Weights of a small model that predicts nearness at each pixel: 5.21M parameters.
Rows from block 8, named by matrix and row number. Each number is 500 + 50 x the weight over its row's rms, rounded and kept within 0 to 999. All counts start at 0. Numbers have three digits each. After the name is the row's rms in percent of the matrix's.
# short0: shortcut pointwise conv (model.decb.0.0.short.0.weight, 128x256x1x1), inputs 172-255
short0.25 069:490498525518501490514490500490498521507510528526488532488499503501517499494499499487520510529496484508498485494500509517484510487500497503512492523502532489516498512531498526512513499522510513504501522509509515518482518507492483478523504494503526509501
short0.26 044:453473491542500510512448477514481480532517508470507501480522530502518466438530528533541456501445500535484442488474510480450499467498477492474424489504508508533491489491493542514486505503477511460464486478496509443479504473459461501481474516490506524527
short0.27 080:509481489513498490500508510494501501501501524506499531493516500505486495503500512485508506507481509500518513515494492487479498499514512489478503513494497484506508497515509513492494490512501492502495496504495492503472495502517501489502503507514492512497
short0.28 069:504474541513509510479535524509519505507499505506508505497541489485489476503485491494484528505522502502519531490508498485519488492506482505499492514505492483517500515494504532490496489518543516523472483490513515531471518501514479513496526511501498499490
short0.29 042:485515453499516508517469474475515484488466501489478538461473562532494532451475513509540431520480518544467482530527516495480517478476509558460499523528476490530480462555490483558537513473475457432506500491522525438489515495506476457517472486498536586538
short0.30 069:466482503504500479499483517478465499514500508485479488483494495456508484468514496488489491513490501506504503519518523502473517481477466498468494481506465474485500516478480489503523486527493517487483467497463474479455517507504485508484490523496489517485
short0.31 073:491505481498506500490510518483509484482514508508487519500510480513495471509492508510520515497519512511511495502501514502499516487509499502505496516491496488492532491498485493492476508505493493520487503488508502515490497518502492494500506481487509496488
short0.32 156:491510492520503500502482495511497490515488493487492489499493508495495494492508491499484493481491498500481488496494500503489505496495494502510506484504495491505500494503499488501499508496488504486505497499500509480510498498482502492495488489494505514501
short0.33 073:497491489482487501534482498489487511505481523467513462485480518469488537485498495477469482462533499500491460518515485504499480491500494502505493487470481493494522518476506493516495479503471503483509501505494482496478476496501528504513522515476491506490
short0.34 086:518526487498500487525506537507529517490495511515484522500501497506492494520491511524513504505481505483472516505518511501499492516509491518519501516523519482515509495527507492538504523503480509499516488516500505484499490497507506516508506503491516530514
short0.35 067:506487511499497489490493521511493518495486492493514496517512503497484484512480510481528509508490515492482491504515483520511497521497499503521521506521497492504481495488500489531492493513498507523508502505497506498506475473482499497499522521495510492499
short0.36 183:506491500497490506500498505491493504501500509502498495504509492501513496496510503489504509501504496500507507503500492504506495496508489499497500495503495496503498492506503492493508487511505500494499502503498493497490510491504491502500502501492499503500
short0.37 115:509493508493511506499507523503499519505501506507503511508488491493483518511488498502496500510502502490507507515498494488521495508492515515502509523499510499517493506499488505504504510501514506502505493497498499511504502495505495513501506517503488506499
short0.38 091:496495504492504513510493511496512491479495488509502519491508516490499500497507510488508510503505494488499510510492512488486508495487502494525524512502510495524497516499514508511500500489493502508499483496517483494506493494501489500505518508501486502494
short0.39 089:499504492497539494498481506503521496507473510509493519476481520515475499497497508526514508504492514514489510532494509501478505500497500508526524550495511506530491512505508495547499533474474475479544510498517505475523489508498496475519501511494505548510
short0.40 117:485500508517500475513483478497484488507494509474495469486503510491496492484504483506474485479479483521493481533487518500474515479500495511477488491475500525485485515489507489500510507465490488506505502477491504482504499512511508483492484498487495533500
short0.41 068:495534468499529516488508479503512491506476489500499495479463521538507487495482475517485501473509480509483485507497527501479513496494512490513517486500491489527493508523494501531483509525500488482522486509500507500522485521515499499517510487481507523518
short0.42 112:493506512509516477495496507495518502513481513505476510502506489495490492488507502500489499511486507489495505524483523494489500488498492506495489496505497481512492502506510502511498498502493499491507492501504496497491509520492481509511485508485487531507
short0.43 083:503503519495477510502513506499514518521503483523511520512523492495528510509510503478483505521499507507507508491506510506531519516519517488490513506521490488504505493514497511479515507519528514503484506497482507530495501498496505509496511513529483463472
short0.44 148:505482510502490509493498500498490501514500500504506498507516483492510506489511501496507508499508497487498487489509497503499507508516490497507502492498501491511503495504491509495502497518516509494496493495503500498493499506498487514503502495495504502501
short0.45 136:502495499497507516500509493496513493499496493505514512507492504509492510500491511506508504504501493493499511495502496487512497504490504505501498495505502495504516500503496491509497492506505503490510500513502488495497507495506497498498503494508494502494
short0.46 165:505495488497494502502498492498505502498504502507509507495488507504507509506507494495508499505513502495491506496493497492494504507500504490499500509497494499508499487511496500505501489500500489487507502510498503493499508511496508493492502500506493497496
short0.47 050:501532481493537514512521528507516526485503459480496494457455510536456479479517487550499490472489522487438512468456496518462533475486481501512514503516464524475478523493493489543506544458454486518504470469523494497518514486505535487489502495486534536513
short0.48 072:524506507471511522477500511480506512472497503531511542511495500515491509503490527501520514536499500481509524501492518473509486512502505512520508548530525506509522506501509526497503521520507497511510501524492477512472492498500502524494520514508479492497
short0.49 102:520509495488511512504510516498523498498488499503503523512507501505491502500490494507507495494488495503500499496494502509509489517486504494499517501510499492506507492522490502498488497521506494489501509520515485503519488499511514497495501494501500502502
short0.50 281:501494504501494502502499505497501502504496504496502506501504493496499503506500504494502501505506504509503499498505502503506504497507500500498502502500503501497499502499502498493505498501499501505500496507494496502495502497500499496505505502499498498495
short0.51 078:485482475536492507502496467494464484520491500468484451486499470486516506476528483495464499459482488498527468523479502488481495481508468466459485453480484490458477499461512492443519487501498496495469509463492484509496506473492482497485499501504478482478
short0.52 072:479489486541530523500511503510508486518479468509533496482511492513507479492492492517511521477491543517489489502499479539502496472463508512520499496523493495509474517513521478533471508493488523493509482508530516476510501462478520517484477528482504514529
short0.53 083:489516511518497492508494503508507485516508492484497485499502491477491485515491480499479499484506505490491482505516514515490489501518491506508490510485487491512503499506522503507501519499475492499506481499512514475501496511485502475497483498482519520511
short0.54 088:523492510505486500496506518496508511505496495518523532499518489499489496494477518516515489519523504490493503505509499484492492496494509498523513521513509496529525513525490511529503494502491515488514516504492495497517508517490489527499506484500517509487
short0.55 045:496523511524473510465516512503476518514478456512471462516539466520496501518509500487471522458495442525554473534443474520521514521508449446450475436512464463448473521514516487435494510503546518515472506499493511531532492521539491516464518492458469494462
short0.56 110:496478508512495500493490513512470515516500509477509478495512483479504490506524498488486506485511489515497485498495504500498504506512483491505487483490487486480497499479513491487496491507488516495487485493501490495489515489489482492501493489484500492516
short0.57 114:515489506493504500499503490484490500502516490498496501499509496489505494506511506486489507489494515487511495514510503496519485505518512496500495502498497490503503496493485498490488485496498516512494511511495503510490497487500494500496509501496497489491
short0.58 072:485497512475505472491515516483517518477485534500471509507526507494511482497494525499522517527484495492489502535520530486474491516505501494516514542498487488532508512519518496531487516512525523520493488493489494493503493522484517517509481516494493519500
short0.59 062:524507493523490482498513526511469520511534506468499493500522486503477484499488481482509535497513502519521497483515513493486489514517493497507527502477515489485504511485496514477504523488517498521503479471499516520491483478490503514519491490498484504483
short0.60 054:476524505487519508528484502484545480481474476516508524477475510538469503491497524497522479503494501465489497525495506475491515480468531495519529545528537511527483522528516482531498525485506484478528509516499522468495518515484502475486463512502523533511
short0.61 089:480507493503503491513485515510491501506512495506494521484482496500504509495507529488507491522484501511483499537492518504484497486491478519482504501477490492498507510512515478535514494492497494488503500506507483479507509504500513493516500512496503535509
short0.62 051:486510475476504520512486522527508539501505483527488525501492503505501496520471537525526495542518493476494535508487501494502519522504536534506539562518490486540513536505483500550468492519483481515502487523521510520479499509498546525519536521493514523484
short0.63 062:522478547472483523516512523473486527512507515500518518522549481498495496541500523505514537514508519505492493485487490469516523521533514502513518533537531510549534522513506507493516498534521506503501487497511467535492495495529513520489498517522497477493
short0.64 076:492488494480489516528483515488489508491514498512482511500483494481510498485502527499531488518510522490496517486521506493497521514501508533523508516509525513548500498513491487500489485520496515505485493495513490511491503516467512504522506498511490499488
short0.65 081:498486512524508505495484501505505498498486509494500483475517498504486487471514497497471484505482484499502478512492526485501523497500492506499492477479501495490495497495518513482515508495483483500509483489510500501501520515513502497509486500487512519507
short0.66 064:493485528482449502499537522501473489516526532512523525544534490466491478508516508494516505533522495478511510496541491482503508547535516525493488500496514479503510505482467525497520493520506544510462523519507477534496508504495504522513507482505506484503
short0.67 070:513499531477482512478534523477506528474500488496507514525513488499498481498483510504504529541522507484492534495479509481493524496521494499519486505522493492485521508502499522485493486498501516530498484522492488518499486487506510500518494496514494507489
short0.68 038:494508478537499481516497480514522484534520478481510540523468529437477524461479500479561429520486503492522463478507464492469485446519472496509461533463482465519501492504466483469496504461490473448481525497483492454464502488449478462538438539476534562496
short0.69 061:503500507487491476518490510486508518477489512487516496505515507513472489492487508502490490495524482508529480485496520503517488514523517519478518483503499526494515518506536511509488534484516471520478524509523536484503518484523494467492520505509497500518
short0.70 078:493487513503474508501501510490475512529513480486503488524525481499508484506530495492489492508520486501513514509501488499524486528501474485500479476517498484505509494500481488451524471542514524492486488495473500519499501515489472537505516509497502475498
short0.71 049:509489523523458499521524541503484492489517531527467517525534484472501477511508549482534487571498498478456518474541527506492509539528509537482489527518478476531530483505477490475519511525520541523476476516495507539490503519471518536515525542506504483512
short0.72 060:515515518454505498489515495517528496458530522508494536503487495493506504526512509501504495533492473518494527501502529486498512489511531496481497553491508512495528514498505511511479499480508483530499493510499483513446481513514535485508499516507501506502
short0.73 334:504500504498503503501504503500507508494498496503502507499503503498500504505500501501507502507498503505505502499504497500504505497500501498500504508502499502504500503497499500504496507502498500503500500508500504506500498496500500497502502508505497498497
short0.74 067:497503479482504495487463506507524509470504513484482520466485506507497509494517478496489493515484493540523503525520507488488502465487502503476476533501521520474500485499525492526513512457465481496492496496496524474503509493512488479489500510478505554507
short0.75 095:494500489502509489505475494508508504502487513481514490472483521522499513502502486504467507493492518526495490509500505512499499488480508489489497484494502505471483496504517501495523515502489485486517497502520503483515502498496509496479494498492506506505
short0.76 065:497489527518487524497543521475488483530488517515504510545538461511506474528511518472509518499496519487486510481507506508534506520520490503499480491534493478521519500510480515461489492546539539508469503516476492546505507479506464542503531504503476461474
short0.77 086:489497529495476500521493513507503505517504524492483502522502485479515505490509513509500483529483502523521493491530501506504517503518508513491483517507522495524497508521485505494519494505498492493498500491504485519483509501483508481517477506494520521520
short0.78 067:510494484495517516508517514490502480487491495519482523502503488465513513518492529487517500513519516466474501495520502486478489518513482503513515493490489484515511492491475476518508471492523532510493492494510491523477509495485505531501504504489506496495
short0.79 058:507499506492529540515494541508503503494470501508519530511494531504465534498484513489505509523506523467471515480505505518486505485490505518509509526500523492505521490510481511501510532486520490481525499544521501518512510491495500478489483510499517505530
short0.80 140:500492496517520517499499508507531506499491487516521510490490521499488498505493507517518500520493512492480507491511507505493500487486497496528506515509518501511506492509508497534508504498495482492532502505503521499507501495499512486490486493499498515524
short0.81 065:492477500496481490504473495506507507519513497474515470492478501522508493507514478512501512495521502511499490482498506517523493486500518498472485470489499501464509469523493513473504507506485484472498493499488523496496496501488511501472499512502501503512
short0.82 055:524505533472488517509543517475496514517486516500498495544547465470520499500492525491525539533530483517530514473482517471513514535523479497505475481537512472488503487509500514462509472524527526530495492517492484548462499506524480548530541488516501438465
short0.83 067:479471528490498484484499514500500501509510519505502509496498501482493513514491524502520474558482528502480522508526515479512526483515495521505496550518523509539493490526492508514505491496502483489500496504495504487500492519504506509516499499499524538516
short0.84 074:490492489514507474504501479514511492506484487481498489498513487474512505473522499504500493507499501534502472513506510518492486476524508504488487508472493496504492510493521513511530490479499496495472492502494511477497500496495493486503481493470520530511
short0.85 053:516542522499484504492464504486545474505506481537497525496484498489488493485487534503514480525486510467479506498507477475463508481513480493522545549487491495555518503523487503538469477479480518523533509499478478481555474536486492516485527524503509526523
short0.86 112:516491516498505501491522504506488515498501494497509501499520485511490496508489502496506510520504507500494525509499490498516508501502496518502504521520506491509505500509506513506488517506513509520498501504496505510493503486505500502504517510514493492507
short0.87 055:479519507500479498505517538521518518514518536521490540510511471498503508500479519472499497525559496473480507504522482504510527505516514475532532543500517525537503504494459484515482478501490502483481528501493504508502496531471515507537530525500515519484
short0.88 049:491508514494501515495485503505491497477501489535520525477495525532519518532494511523512479524491506482519543486482494492485501469511478484483507508503532527531531476506533503504518495498500477516496493518512495517476518477502527479532471521490516500515
short0.89 099:489498509488489483516507512518497482502499496481486493490483499487488498505509505504490488481485505502492499506504519519490493495492494488495502483497500513481487504501516510493503507477501483503506484494495492493499503513510495493493507510499489517492
short0.90 089:493514491478483508511497487515513518479509503487525486504468528509494526504484480486501510483526500492511491491524506504502483522483507504496502501502493515490506494490503495513489517496480482491489518500491476496483496494487516498502512502501506507505
short0.91 064:500468490511504523502493519520533489495503525489525545501505516497510506469490531495521482543486497528478516502508493498508533473490497521495488529479491494538491506518502497532494506488493503492518523512519484498478520510521514477504496498490502535533
short0.92 046:461508452511517469518478497478500490493515537493504529497509493473495508503528534522511484493493520496465471484502470472479511450521490493453495510507474470503511536500482529492519487481473514490468495493467516496467490496496487503490469479473503540550
short0.93 121:512487517497495509502515512510514511492503501508501509516500488509500498512485511501506512507503502509502499504512495509507487502503501515514506507503513500519505492497500513499484500506517511520499496510508496523493491486496514504508506516500500493497
short0.94 071:485509499508497508490481465522506504494498505492505467482511504535506504511510483502488478463509495513493480476488493512501513480481509475486484497483501527491502482505496478506507514477487492512498514488511531508515503486494491504497488509481512500514
short0.95 248:503492500498492503495508504502503496506499504497504502507508492496504498499496497493501497506497495503508507501495494504504499507511499497495500498503503495503504491502498504497502495505507503503496505501497500508497504497496494507497504503503494492497
short0.96 082:494487481490496483513529508493505498498500486511497493511488487517488477507497519490514526499512511515516521486482505515488515508497497501518511502506478500488502494494500492485499512479496503500494484504508514493495519513492491477519511501517498488487
short0.97 136:506503506496487505496512497494486515507497497502505490501515487500491504515496493491506521487516510500511508508496491498509493508517493486511503500512507493491492494498498501490488496510506504515489505511508507524489489491509496505499516510513493484484
short0.98 150:515507498496493502510512516500509505489508500515489510510508504507487505513491516500512507505512507497508517501504505491513507506506493492518511504517497496507502504496494512500482500499506496516502492515511505505493495502495495498501509507505496496484